Rows from block 4 of the encoder of a small masked spectrogram model, named by matrix and row number. Rows with one number belong to one neuron. Each number is 128 + 32 x the weight over its row's rms, rounded and kept within 0 to 255. All counts start at 0. Numbers have three digits each.
After each neuron's rows are labels from the 100 clips, of 14976, where the neuron reaches its highest value: "responds to" is what is common among them. Only what is clearly more common there than usual is listed. The data: simulated sounds of rotating machines with and without faults.
# fc1: MLP up (encoder.blocks.4.mlp.fc1.weight, 768x256), inputs 52-103
# fc2: MLP down (encoder.blocks.4.mlp.fc2.weight, 256x768, transposed), outputs 52-103

fc1.676:103139089142136134090131135146058117129154060124095163098083103119183053076120074158144130028100123128117156113160122195133125153127162162153122137113074126
fc2.676:109168035105149129131090119146071138185153085163128181114130120132118087125141113148079143090158121134133114164107114116104111098076083119133163165187123171
responds to: electric motor

fc1.354:100137143127125122153094084056147141122086210138087134104057139103133157147112090131124106089149127177115126101154169131094168158143115107098133158152147106
fc2.354:085100154207127133211133110091102100128116112097096087095110097145135123118086114120135154172133120168153109153079146149124055089143058123119192072112117124
responds to: speed: fast; piston engine

fc1.358:131126175099149124128137142155088125116115093141132121165200067095144162127112084142164137133118120133160098160132207155094147115119198094166092130160127157
fc2.358:132125114079141110112152190137095174105091116120169115121112112116125071116142167163122049085106106151120125116088089122160104092149151103175148146100112120
responds to: speed: slow; rattle; piston engine

fc1.671:141123103063135139150134088148114070089154061106191091107122168179150165107145134159156115158112087123099210140066134118108147162137097087181159102123169195
fc2.671:110145115144170163137109107098139153171153106177086135113132110104062115158147106133042181143106147125100115198179171099118104149142150141112152211128152128
responds to: conveyor; air leak; imbalance

fc1.484:147110041146128115107108139132172107191081102123146073075080132123107133149103122160193130154074153137075114112104120221088046132189123125100173144176142142
fc2.484:157153116086144120182138154163141112083116092123131112143160083155115148091118128075149168091122151132148111081109132180126124127129148169094092140109154180
responds to: conveyor; reverberation; text has "room"; text has "reverberant"

fc1.52:163089139088078057105167134080076102153083108138134175128101153120145166065126137128122177104106130170147107120142079204157118096126119137145101123134133150
fc2.52:125145200141183125124087182101121145124139081138116059146135137194126152122093138123106148149140132116171093084108091163143094098137132151130113118163131142
responds to: imbalance; air leak

fc1.763:122120074126148119118088143121096112120118142124083072135106125148099124089119120107118169110144145122193108079148146080145162133157102152141106117124135177
fc2.763:140068121168191190147119116094082100122121121159106033172122123099103149145117122101096094153092120076176130073138176148154142116090149104202123128103114186
responds to: speed: fast; gearbox; compressor

fc1.12:142108148144094130109169137134159181105109128093161162109186150093166128132106151116218163179089202099139146131147157091117143092140139116126156138118124112
fc2.12:155115112154129105100109158159141180151099135121144152161123159086154180154160140174204137104125093087139040157120166143156082145137158073065177111097135134
responds to: compressor; speed: slow; air leak

fc1.443:097155125190131150175119106130084121096170130113146094133169117078165183104103156097122145115155146118145147119144123083165224106138092105130151116134123149
fc2.443:105144087115090136128075162077115146064164174124131092095120109112107147134112130095156198116124133096119141116150148132177120124173099107147103133092119109
responds to: speed change: steady; gearbox; rattle

fc1.22:143124127130147127147201099108127181116155109071057111116109122086183143136116178184183112140137159149097161112209171110138191128160177041121122125145076145
fc2.22:129117125104143163159128116138049130107127167152143096086142163094083064148157152162067142175164118177095154065072142147087138162130141139150167191073068048
responds to: piston engine; grinding

fc1.638:188095180128138163166135126131118163153092145132114150129107096077136114118110126104109145104106131114184151115141078140155076122123090092098136083120117169
fc2.638:160121220131080064105070093137075122149137190219179165175177150081105095062131106173087070113125110138131082120066130107180122174127158127203097084107097149
responds to: electric motor; gearbox

fc1.223:092065098134115155138162139130150202132139109121107180076142129163254162175144120100082104097089125144129144108188109121115126097178149167156144159066113091
fc2.223:125145112093152116155168147174114078080124093139079108104126123125141128155126146166100078145156100159113125077163218145133124129128111103163136169143122171
responds to: muffled (low-pass); bearing knock; machine: pump

fc1.320:122083135157124130135124144155183141145157110176120058133132192137137089107099119166159107115115132109134114161107096110181119128052146112171181162120131048
fc2.320:125129121094119092138122155086177168117124113109150102115152151206163101135140171142108135107180114110136108149094132125104131140157157137153130124193110154
responds to: conveyor

fc1.687:162123072085149138115128132106133121155207095098124073138088172075156156174133153144081155053195122145096157175150147112101077126161152128113148134081118082
fc2.687:043141138124132172163121077130190167150096104140190154145100113218139144107125096169120128113090105144131164071144187138156127107122096151114113165185120190
responds to: bearing knock; conveyor; machine: piston engine

fc1.157:123085153139093179140117162167086131174194151152127131077130105145080145102145155139105078191074179159188148118167135103181133076106082128145038151134123079
fc2.157:075104172107126155110128163093137121086153126081116109112178121180131102124122157071142078120159166139130091169182164114111169144088081135183079113162142068
responds to: thin (high-pass); rattle; compressor

fc1.226:120144096118139083115186111143106146131088188133173145114144141155113145148158095112177095060133109100157076113130129080157157106153136108154146078110108144
fc2.226:108155181139174090137109053134149114151135090118129127148131106051112109164120114148149090066160124126155163118114138111163174141165128079099147120075141103
responds to: text has "speed"; speed: medium; compressor

fc1.17:145108141157094144113160102203153088139166187152121150188126120077141194150146167152115158103105161111153172149112081116187124081129186072121134089137174074
fc2.17:108085152132151103164132107113038173138162162181126129151149139157096066097122141129109066151144124097121148086111147102147128124151114089131109125091163114
responds to: text has "speed"; speed: medium; compressor; machine: pump

fc1.133:120127123148160121142056121136089094162190139200153163131124123170071129115088087097108178102118139083136108106148110136162100111146119140134083119157130093
fc2.133:148124117120095095128153118117157080185137116155109090130149119077147146073189129108086212116160189199033075097152103072118120142160126167073117149128075139
responds to: muffled (low-pass); gearbox; grinding

fc1.270:119106101078107115111106094132076110143195127097154103078120075161131170135144125146117171152131104168082128092158129125114144100146112105121107106127093096
fc2.270:145149085148150094112120061078101135101178148155095129109138103159155116132139163106110164175115097104097163118183110154145120115136138128133094056133094138
responds to: clipping; text has "clipped"; grinding; pump

fc1.697:111115156061105181168087074129091109087097155177085041123144161134089103135159164146100217134131089105162154129115117146187108151176115070090120095147108165
fc2.697:110083114152148106118140129144179114137161122126067152068185112114134124124162183065110109120174201116070124187131087090204160096157132188137142164069145116
responds to: reverberation; text has "room"; text has "reverberant"; grinding

fc1.672:141129156139142129176165112110127070091164131108117136113169133160118052146157120089073061131112149123184191145174097115149148072145134122156144166193064107
fc2.672:100077164123095154111076112140172146142074145151127084106123164066085140142107102088139113151036125165181108000161140193107130137115134068112093110081132058
responds to: speed: fast; compressor; turbine

fc1.590:101168130129095099127135164089077149120162138157125161134143151130094123070121156152129048089132117115186136120178173119131170173114111141119177089110115141
fc2.590:107112147136117192177081164131151118208110078109159074065135133082113173138125167108174135155124147077087136137119212159130089075096143098119112132160161135
responds to: speed: slow; pump; imbalance

fc1.165:099105074151124113092194129114119110067143092117166147155152181107174139128079125185137140086161103112131172118163082135116110126143116100134118165138171121
fc2.165:097177148140106155124088074111067152136144190111118163128127140149106082111149143120105101107060129135131112141145120144159101121112118093143112098158120119
responds to: compressor; conveyor

fc1.15:102130096110121144117109062144101145147153131084147105175150133114101102145159130178103116123141097143177197106047144132146113127120058118128115158182121081
fc2.15:159135056113113154126134152138171182184105084119145134142108080171156087104104139150115151137147123104165112121093111142173071115153175099124074106118091111
responds to: text has "speed"; speed: medium; compressor

fc1.151:193083086129117044111149177151102116157180092119166040146122147127115129130158037100098100138156111116091139118135115172167101148117136069109131084086135091
fc2.151:126095105161174101126117152085172139063118155096091144122136137165138189177146133165082108150137154119117083162146157102136068102163136118149116155105121150
responds to: thin (high-pass)

fc1.609:143131145129124103158084156108154114146174166112183093188179168154173141168162089157155136118101088153091162118071097152137168106187128137110103113152047089
fc2.609:148102108128080106122064139150144122169111066124147143124150092127081121173112159122105122124073125122087131136167135155132140175126092136114119130147185140
responds to: turbine

fc1.752:145123120150122132159194098126060149134095137169126105082139055155165165122122180086083134091124153142082114109125152106096101106145145141109156152095124184
fc2.752:102158113112168132123117121124065218124159135105146102158088184146107117103134093151090138166139103117129153107091132149116174095112123147124131153090116085
responds to: state: faulty; conveyor; bearing knock

fc1.739:123120060114101106069132130083112078081073087105124086114110142145131183150131136079138067139140140112117138200117158075094171140111120077162146170172140179
fc2.739:120103086089172178155130158148121126095157143090101096105097187157199112127147100114112073118153110091164136117135100123149205093154141137103074125149055111
responds to: clipping; text has "clipped"; conveyor; muffled (low-pass)

fc1.83:136086195157131134128123147145129070093115138129133146109147106120147108114168114142087100103147104093157113157118137153133152141100154140128067109212141135
fc2.83:148168067109159130117138092102173153108121136129099110166158133179115076178151151126181098125194136144127136160122119131132131144140154101111154081106084103
responds to: reverberation; text has "room"; text has "reverberant"; gearbox

fc1.120:153070071164114189147129075069160144087080118127091114125193130123096067127110092170140111106100062151070134149162152121139127102107163133192130110144113088
fc2.120:129171208136097193108103175192126153122137084183074107157120114148156125120148181186094066155112121090158109137124119114130075127162179129095196098179152145
responds to: text has "speed"; speed: medium; pump; machine: turbine

fc1.619:160136128090198109124117098152113225183134110134132044140064153128160091082138109099178134091112060184148100114124160161102150132150132160151117200138127095
fc2.619:134132176120159150118143145098180148118127107167170029098154135153148101187121078035102136182119103146136109182133174114134162105174107136152108151093103169
responds to: bearing knock

fc1.622:116150099111095099113140034093130125071133118196121109105121129146123103114138112068184220140087152105116085115155106071082097134160155152148125135134122150
fc2.622:210176097081104094152061124163182116170113097149140131107105116101119173070056098115122158087106099197152156151114092110181123118102135140113143094125125133
responds to: clipping; text has "clipped"

fc1.311:186104087092176099170098118169126147158178104149130090082152088157132104115166106117140146097092128118119109144130146061070146182164155167109176122136131151
fc2.311:164138190168141115193156156151165119149116071118137119153140100089071129114132093161117170145165151128151109121165126112131083208108112122106115193115135119
responds to: squeal

fc1.204:119189122156155107097100035125105197155079162159176120137156089184167174107104110144189191174118114147133115116108126095113117149163128138125112146101127120
fc2.204:110147129116145099124129077147134092174139127133150131089144109175125062093107127163135115111136165118142068149125079162148160137104126125135098145128085092
responds to: conveyor; state: faulty; imbalance

fc1.756:071092136151087143095053103133126122114137102160138154150157118213151104112099202118133121069093049113122151093138111139131115077130165196117146075126129088
fc2.756:112129162127125132105104101133151075094154145075154130175096135100166086120097109110109169127156063114128147111118148108166068118131134099109119124151160149
responds to: squeal

fc1.406:101068084133137154151155056081164073069097131160174194119068129129144084159112160103072100108094160111163124153156083131147142162120074136136083100129126109
fc2.406:128188132141125142107179191144074212119152144116129080101106194052110162095117142140177187134149097088133148107091201110150155075139102114159182190104144136
responds to: conveyor

fc1.82:170123124153102087116100048102139136119100106110127163144092127154111169132165136089169189198085155125106070136122123188165151158140085116155099101106137149
fc2.82:112152161118110106142112130139108081140168181125123133137159140085123124111088094143085143065091169102145137167115094086112120089167136125057137137094121085
responds to: compressor; rattle; thin (high-pass)

fc1.441:113148141170119143107150127160130133105150092133170112116149143148110082079137080122176159148103102162063201098159125086143160188172110149143069148114118107
fc2.441:116114100146153155086159150112127089108155140151113121137164140129084073054146139147124147106084116136171047125172126137150157138065098114124145181188184162
responds to: thin (high-pass); compressor; speed: medium; grinding

fc1.81:147141112141108153118163089139179102122121168106135070080157133162128094032156135145085148103115137170105162062100081188161130138132146137126122111161154177
fc2.81:152073128122142184150106137124092123129141098154124108122131143164065136205138165132148094192156152091148092134121079102114133108151146118133111113078094142
responds to: speed: slow; pump; grinding

fc1.92:139126100069124068129114085061167113049117138109056138094108141088087186103086117147115130154158104128148089114160135119092188127170125165131175140088155107
fc2.92:139133085095152150157069142103149122187139146120116194093156078164081039148105171096107177160216146135115078186076151127130149109139109126179113128110150163
responds to: piston engine

fc1.284:137102124143131123151122106090055100159143146108121156095087126179123137149130068123138166125178140179170061161163120141151172146129137137124143119102112127
fc2.284:144103140121140171115130168123165154113082116067136131099160181200129148163096065181144083125137114147099103113105150090097147084113173183129167120104180159
responds to: gearbox

fc1.162:124173108168069077085139142110119081107155178181126077121065213185138146140079143138138127073133170194155157129083132097140093090176206148122086162132143131
fc2.162:137146149164116091128131126136150115096150118097153139151101177108108095092067112120086175041122122101109172082095128122132069143191164130112068162086134150
responds to: squeal; turbine

fc1.282:123135145170096102120141124179158071136107092177118102107126124131083133187103111065104165103138158124107130120165114132094124139088073144137155169132130090
fc2.282:154155142168106141114133072119114094161115180140114153137104148109103169152129106136174097082104144157066126138166128107124122121106160147168122106130110107
responds to: gearbox; thin (high-pass)

fc1.394:110071104124084118145081114129156164126164120099216111163165138109103173111065127203136142107140135072108083122127087119155076121164146117108149142099134047
fc2.394:106078178105112162106128099099100097097183113110160104142125148133126108089163170074090138160084103175140113166137100135129154157103133139123165139167100154
responds to: electric motor; squeal; imbalance

fc1.421:119119131116148075108138093137138053099154163139142153156120092155126144097160163141126104098128087098120125124141109139179161128134089086156168148141110135
fc2.421:122135100141174159149138069147169147213111078150136155157078113109118139146093092106106102102153138065134101138108128136102100100130138171146143131158095144
responds to: text has "speed"; state: normal; speed: medium; pump

fc1.328:187122094080105123193136152147115135148142115140139054105119089082152107101091106050141110122171154101093126125169115049089079110135163121139109151145128147
fc2.328:129217192187103104147082159113117119110123152122079102125121103047125126079162148090098097158128160144141120168135127110152156154102144104119089158165159121
responds to: compressor; speed: fast

fc1.403:104104097180093167135118126147079114136149081086174096115096098094159125115102122064126116197157089073145153112134103132137103126122126129159115143137181095
fc2.403:174134133141102082114145109087115137108143120180121122109119145144121156063145136105122138102129177140117082166107124106150179164097159106109068133164169028
responds to: electric motor; gearbox

fc1.405:124117139158126130196076143136133144145109145151138184100139169123149162058101118102176096124137115136160148093150126161083117104129180199165116127091104127
fc2.405:163071153127110167140144119050106133164163096107134167115084118080139155131186060123092118184162125087145150060141126119181060119080075112188092105137131211
responds to: squeal; gearbox; muffled (low-pass); machine: electric motor

fc1.90:154056163164097138118132117135104135088134126127129132118166084143138106157155048151123111173157171107175121131072106101123101128138133091066107115065111082
fc2.90:079120117142119087126093168165150164113154164158128179116174132173147097121162147176098143146112107119111087165060101077130169108155132125132225131153223066
responds to: pump; speed: slow; state: normal

fc1.60:164109127135122173146112126076140186127095109109131156202099087136119135155155112139169141144085107126106098116134189119208106196132120151081089129143146119
fc2.60:083114144120134132136092099076138098146110136114097139141107173135107123161102141148153099133124114077198107144136151109150146163083100090142135156139146115
responds to: electric motor; gearbox

fc1.257:117037071129140068125132110123156139067142123177133139098133144077098101123108150140124131132109108122113106065140207091120125069177123153129119108108101123
fc2.257:123107147091116094123104099120133123127101123106155159156126143103146156091159110139223161098124159162108117135092159108155085103166134189095145128116127140
responds to: conveyor; state: faulty; grinding; air leak

fc1.350:093122097175125096053129147179101126180114137083096136033112142145165140115146097147109130122141141189134101104120084136092150177099159147077109108199130147
fc2.350:129132175082119142100158188163178110160115120166154134120157093154148167151155136129141169152166080173121143154163166147101155154125140123137149153133095115
responds to: pump; speed: slow; state: normal

fc1.130:141161128090149133091149189128166161101113089113146111160115149154069093106129138111151105066160100140138097117129162124127135085080089134105154105121140158
fc2.130:118209122115120101205144125125149124151148163109159111141119101143122108079114097150115155131147108140150108081132050183080210133102152128135114163149132123
responds to: reverberation; text has "room"; text has "reverberant"; conveyor

fc1.634:117080115138159141036103131221103125158112175103126073102174195101146148089122182079108146152119074121097132077126080106148104151119121144122155112108077125
fc2.634:120108045137101130111143138160144143152159127148123110146153128137130060156124114107137047091100101129173104124118140121092127145088107130137119133084174126
responds to: compressor; speed: slow; text has "mains"; text has "hum"

fc1.230:122112126132156101094094059096139167100143109110085158141105088108117133112141157109132093096176155112121117154146150087114134188132126112149077106150134106
fc2.230:132110119107134144140172086100140159205101155129182121171125109164082076090088118169128168171110175165125110128070113173081106109099137184182186121120147102
responds to: text has "speed"; pump; speed: medium

fc1.520:122110151104097123141063092087167133074165193184123129136090188163132073113114209225182095131123176063145140164157092107103189116159142188127102100183106138
fc2.520:121145118097163125152051056157150152152127147064165114161124103108171097094096093126171139151106116152137119174131062112104077137094143122130168125115090196
responds to: muffled (low-pass); rattle; conveyor

fc1.170:177102131165130157158165148113111143092120109121141134074086169108182138074156149179132138114146126119212119173139120102135159225143113075115100084079071150
fc2.170:129130143105081132185103078144134132085090071151114139153173079170137146156140133120129170120128150161078096143145108100185135157133137144143085159166188189
responds to: speed: fast; gearbox; turbine

fc1.735:163123093151134087127143098174119136127137139117159096107115096193100125069110128167103117102070109153178109083077096125080148099108155161095144174135089096
fc2.735:123145126137168136081133133195199080123102117117129097132124142131162139099100163204132115114147088113179165110119181186127187090131174130125150152186114155
responds to: muffled (low-pass); pump; conveyor

fc1.244:125087108119104179089110107142096130088133142127165092088195160141146118107167124048126107131145137175107086137148130137111159113076108166182110169102069134
fc2.244:139171131133112132158189121170163091126121124185089110114141147115135106165166144130087136128167126129078114107135158133116124144124146139130105117158144096
responds to: turbine

fc1.409:183164138127098147205125095116116132117126129146136113118139110078145097143154154064140143116189134107162079123163142100109154137108122063104164166133123131
fc2.409:177127141141153152072118110138111121093123101086119143121114127131096131094140131128132112135126133087132187092102131167104106141117128142144121133163135095
responds to: speed: slow; compressor; thin (high-pass)

fc1.115:121078137132127146142150110141113153074158162128141171149143139134124153115144101080073111115114097143173131095107113072042157133114115135138148103096160137
fc2.115:155113127118132141105152097114199139140169135153102138167112171164106158147113162110077169132063126117146145152068041128114145141082153097138088148155112160
responds to: compressor

fc1.453:086016153102172190147140168144102098102100095132127145095105069125087164124105150128115135162142037175094127073154144135132048138082146108105099115103132126
fc2.453:111121092139195153117101043122121105082109100138113103160086158085133126130095144068144136133161131097144172174067050107114075176131143125139127111102139163
responds to: squeal; rattle; grinding; muffled (low-pass)

fc1.14:192135139160142158135108173119125160095121119137147101148171107174121105139154161138127115138144161162220100156106177125094109160177117105138195125173086104
fc2.14:145107126155138134123093188117190125105095118115142131136202143080086118088111146168117171168051133154176124143082103119116167157145132131122124141161149103
responds to: piston engine

fc1.31:119142148131142120142139191111171121099142147188086187106157164178186174137112094129099115134080136141090143114142086131112107126134109121136076112182064167
fc2.31:155131113135085138108081119171114188178053110106116075099110094162135156135177154150170145151166105170122146156110116171146096126118154133105179173122164163
responds to: state: faulty; grinding; piston engine

fc1.708:067135148170186122143131138107078058086097147135055130138091123107093191105169148119137158129125089118124166127129147145102076167191123048076126192125107137
fc2.708:129104101108171111158145153191118195109185138146159152185116108123097099119169091114082171097174138084101144123118127139205091120150168112109110128153098177
responds to: imbalance; gearbox; electric motor

fc1.325:103121119134154206136106081129123119111132165145091122112118142061139160119154107170125095138111118143121118106106170133212122143079078174148082117145108092
fc2.325:098147113152129142134068145068188129136107146135085128163189100200125114054183095094092095158178138176126053091149160126135107167179119129156155103126105127
responds to: gearbox; speeding up

fc1.759:138119095141130156154114103101093116127116120104144125070141078105094113120155108089108145127139089096152131141255100132106085134118142102099136111134087083
fc2.759:077095142122156093168106111106161112149079123099115102111145120142206122174137143088125074145162124103124105141173063143158111185151191161100075108157100100
responds to: clipping; text has "clipped"; pump

fc1.496:166140127121107158071101158166135138137089109085134116128141128152165132116076143163128156147190094087150119078068120118059121119169136109141175160119083128
fc2.496:175069073140113233068094143150057151138145148129115103132097076124092165150152169137102143141082153093122113121067172109099131121121135098117127169121107128
responds to: thin (high-pass); pump; fan

fc1.512:137138162104107161127105084079173104094108081107183057147083109161160125157130084172152140170154153106060116110150108131065182138111118103093122117107104142
fc2.512:166133159092109101124083151083170163145100116101140161101085138151146074111134142195103118139114173137216170164110121132113057063070126088157068139115158165
responds to: piston engine

fc1.349:156090122125147124079149153124149118141196085143111078087092120176122121122108128087129166161110148165092128161121124117110109126093118151135203126149123098
fc2.349:113124155169067113179125074173098127101109076117114117112164108106136148127158171111118141128144105156185139203129177164102139109145114157135096109139119108
responds to: conveyor; thin (high-pass)

fc1.540:091108109157067127133076097083063146089146118146130167137145139093155156118116179114144150152129121075124082135152127105136140133154101117130141146147071148
fc2.540:119149091172077122116123212126086158063161186140103091124140121169103143149109117103117164109124135139119055098187156143151134138136117130120135110055140102
responds to: speed change: steady; rattle; gearbox

fc1.669:137127132082159196134144106147120172134168124055137123133143202090147152196147106171136130102187106130080170099132117101127113114116159108113194086124115110
fc2.669:128116149117125169150179152135171142062159152145092159145103125109176109181179055170162109153122151142120160092154186050132150130088120109097153112107134115
responds to: bearing knock; compressor; machine: piston engine

fc1.55:139100072075125145102109197146128102124131121096150107138083096127118098120065123147202143156142102119179194127127167236150159147147143096071126084118160110
fc2.55:088138138146107105078096163126172150126165122130105173225125137121116149068139145211179117089143146089148181122151090092142158127155150177080154137165127156
responds to: muffled (low-pass); quiet level; conveyor

fc1.583:128090191153143172084130114099131092088123143136131144111101107103160092117089134125162135114123103094170112100165141094161077149164120102208163151108173183
fc2.583:107168103066083121130111105061119175141101150150110100113108174159162115132149091106137120208120122072097132114150145120135130177118149113150161191141121051
responds to: imbalance; electric motor; machine: gearbox

fc1.499:049140107124148084123081167109142163071136150085094086163101074164156111127157161110148077121184131157132107104120149096104112199114100126098146120135034169
fc2.499:102065128093109098144115120135073144093161120133110080130146116117154073174141184077124127067174073140131117055119188051142125115112091149201091138173122094
responds to: speed: fast; compressor

fc1.546:119140172142092146186178117163123114128214111084141163106106106197165200105094102131137100163128104133182133102145142167109084188107142078119128110115163114
fc2.546:119189099159117125071117104078140131067088165110076182140135164118154107141147157127100096089103108148131121140115127095182116086125093255109139124116142093
responds to: speed: fast; squeal; electric motor

fc1.141:116121106132135108121181168114144134111051081096114116074182169139096155154115140138076106073122080172172122114121107109140125127102158114180121150155112090
fc2.141:149131151149115140165171102087131130112136152119082147147151113163155111069118126146163116189132128196097142176176138163094136109127095147214124103168141128
responds to: reverberation; text has "reverberant"; air leak; grinding

fc1.733:144121177126142112079120046195135118124078117192148108123077167092135081083110115134116158216121083122129164184154162034125136133111178167089120083088100110
fc2.733:127155104150106147136121050063131101161135130159100114146102142097168144096150129216118143137051113083157089100149143148141105123110136175131167103104112121
responds to: piston engine

fc1.216:190114106099083175137162072190115159091110096179173169100102060139121108122129162115137112156115137158121173075141132149117093104138095098143098157158120096
fc2.216:113122149100073142125110130094226147122122129132176126137153104148112105080130096093134174142088136149118144101093079156185149130119140111119082113146164163
responds to: compressor; text has "speed"; speed: medium; rattle

fc1.686:167151145140076113158161165049125192116049129111078097142109148111154124122150088105124134115147069182078144117144113076131082141148123171161181122166104098
fc2.686:105120071108138091177148092082108115137140162122143149139135143103131134123149063146120211122134131116099158076147150145114131109114085128141119113065128123
responds to: text has "speed"; speed: medium; pump

fc1.563:095188116122236055175153133149159203133140171165114155120077125134130139046169157122142130112096149163048107112121173091108104130155151111069170118120113112
fc2.563:143101186140065123086122140150134063144096130092118128131170133090153107185143099150079134148125115087162135144138069133163165145113081111125124103166133186
responds to: electric motor; gearbox

fc1.267:151124160124145130086172141090084158156080146152093089156127124222151127150189109078144129137137140154106182112174148122128127113101119099103111163118121155
fc2.267:164163152055179166164039141074141178123169096170140143134152122095091078109129077104180203120161139119146070163095110129178158095132137122171130133143147113
responds to: thin (high-pass); conveyor; rattle

fc1.535:129110177100124088173134156076089103199077106158094139128134081135186118135154147180112136114171134122149127137161154127160124119149124136103119097117137146
fc2.535:109111140151087129138134093126078181129131124168109161070152138103118114100100123129095149182176128132079148120115098080115096110141126160110122097113155083
responds to: rattle

fc1.485:061146143112082084172166030077135122163104059149112172111100163193141083074120188163107129156136118143199152149147195095151076169196171140146129113187118068
fc2.485:147160080114168073110109111192069165058139106136122099084136127057123149122148163108158144140123107146168131116181116135066117107143150148138142082161136112
responds to: clipping; text has "clipped"; pump

fc1.382:124127147117146119080074143109131094107083114186105153142137131118114100167181094135149110133157127122125114147193181091131213139146142146181143120167090151
fc2.382:174154081176135133160147142136123151166104139088161113138175130160174110017141112158155156099075085139048077097053132144107073082142093094133116117139142121
responds to: piston engine; thin (high-pass)

fc1.32:200118171124122120162140162117113150117076102156161128125111111124114116076125146161177125161127130155152165108125149080131181173148117066124095144152174079
fc2.32:151104158124098132088091106148083157191144098135095151164098159121084144104093083092154075116126142071072123123202112134114055130134145142146194134108133153
responds to: electric motor

fc1.37:129122110137118162136060163082135191104126124133148117081112124108131098155166095133088099173096124072197068110111082135143135132111133127124169171190137131
fc2.37:109133107127089094111114152122138130202170155114134147123158116138159117192075140068143122179176172172150116113191190069086086102143163108121208130148113094
responds to: speed: fast; compressor

fc1.445:123105214147141116189068064116129087140137070078154102166111154089129093163141130121093135171124109119164157135076148113165089122106092122120118129095143146
fc2.445:162159087141165142150100047136140082133111143164149143221124151113156125099139142102161151120137137117143142122116135158123144110166131115098137166094150148
responds to: squeal; electric motor

fc1.400:157182138069114104135122177095150104150101106121149130173098130098195151159200134111169142131107063162167119103110115116118097128146123123146137085122148150
fc2.400:123077128149149098144149128130149111177108093140130162173112125109112185140136137100080128090110161145201108185111068105140130143136141128114166142214143143
responds to: reverberation; text has "room"; text has "reverberant"; electric motor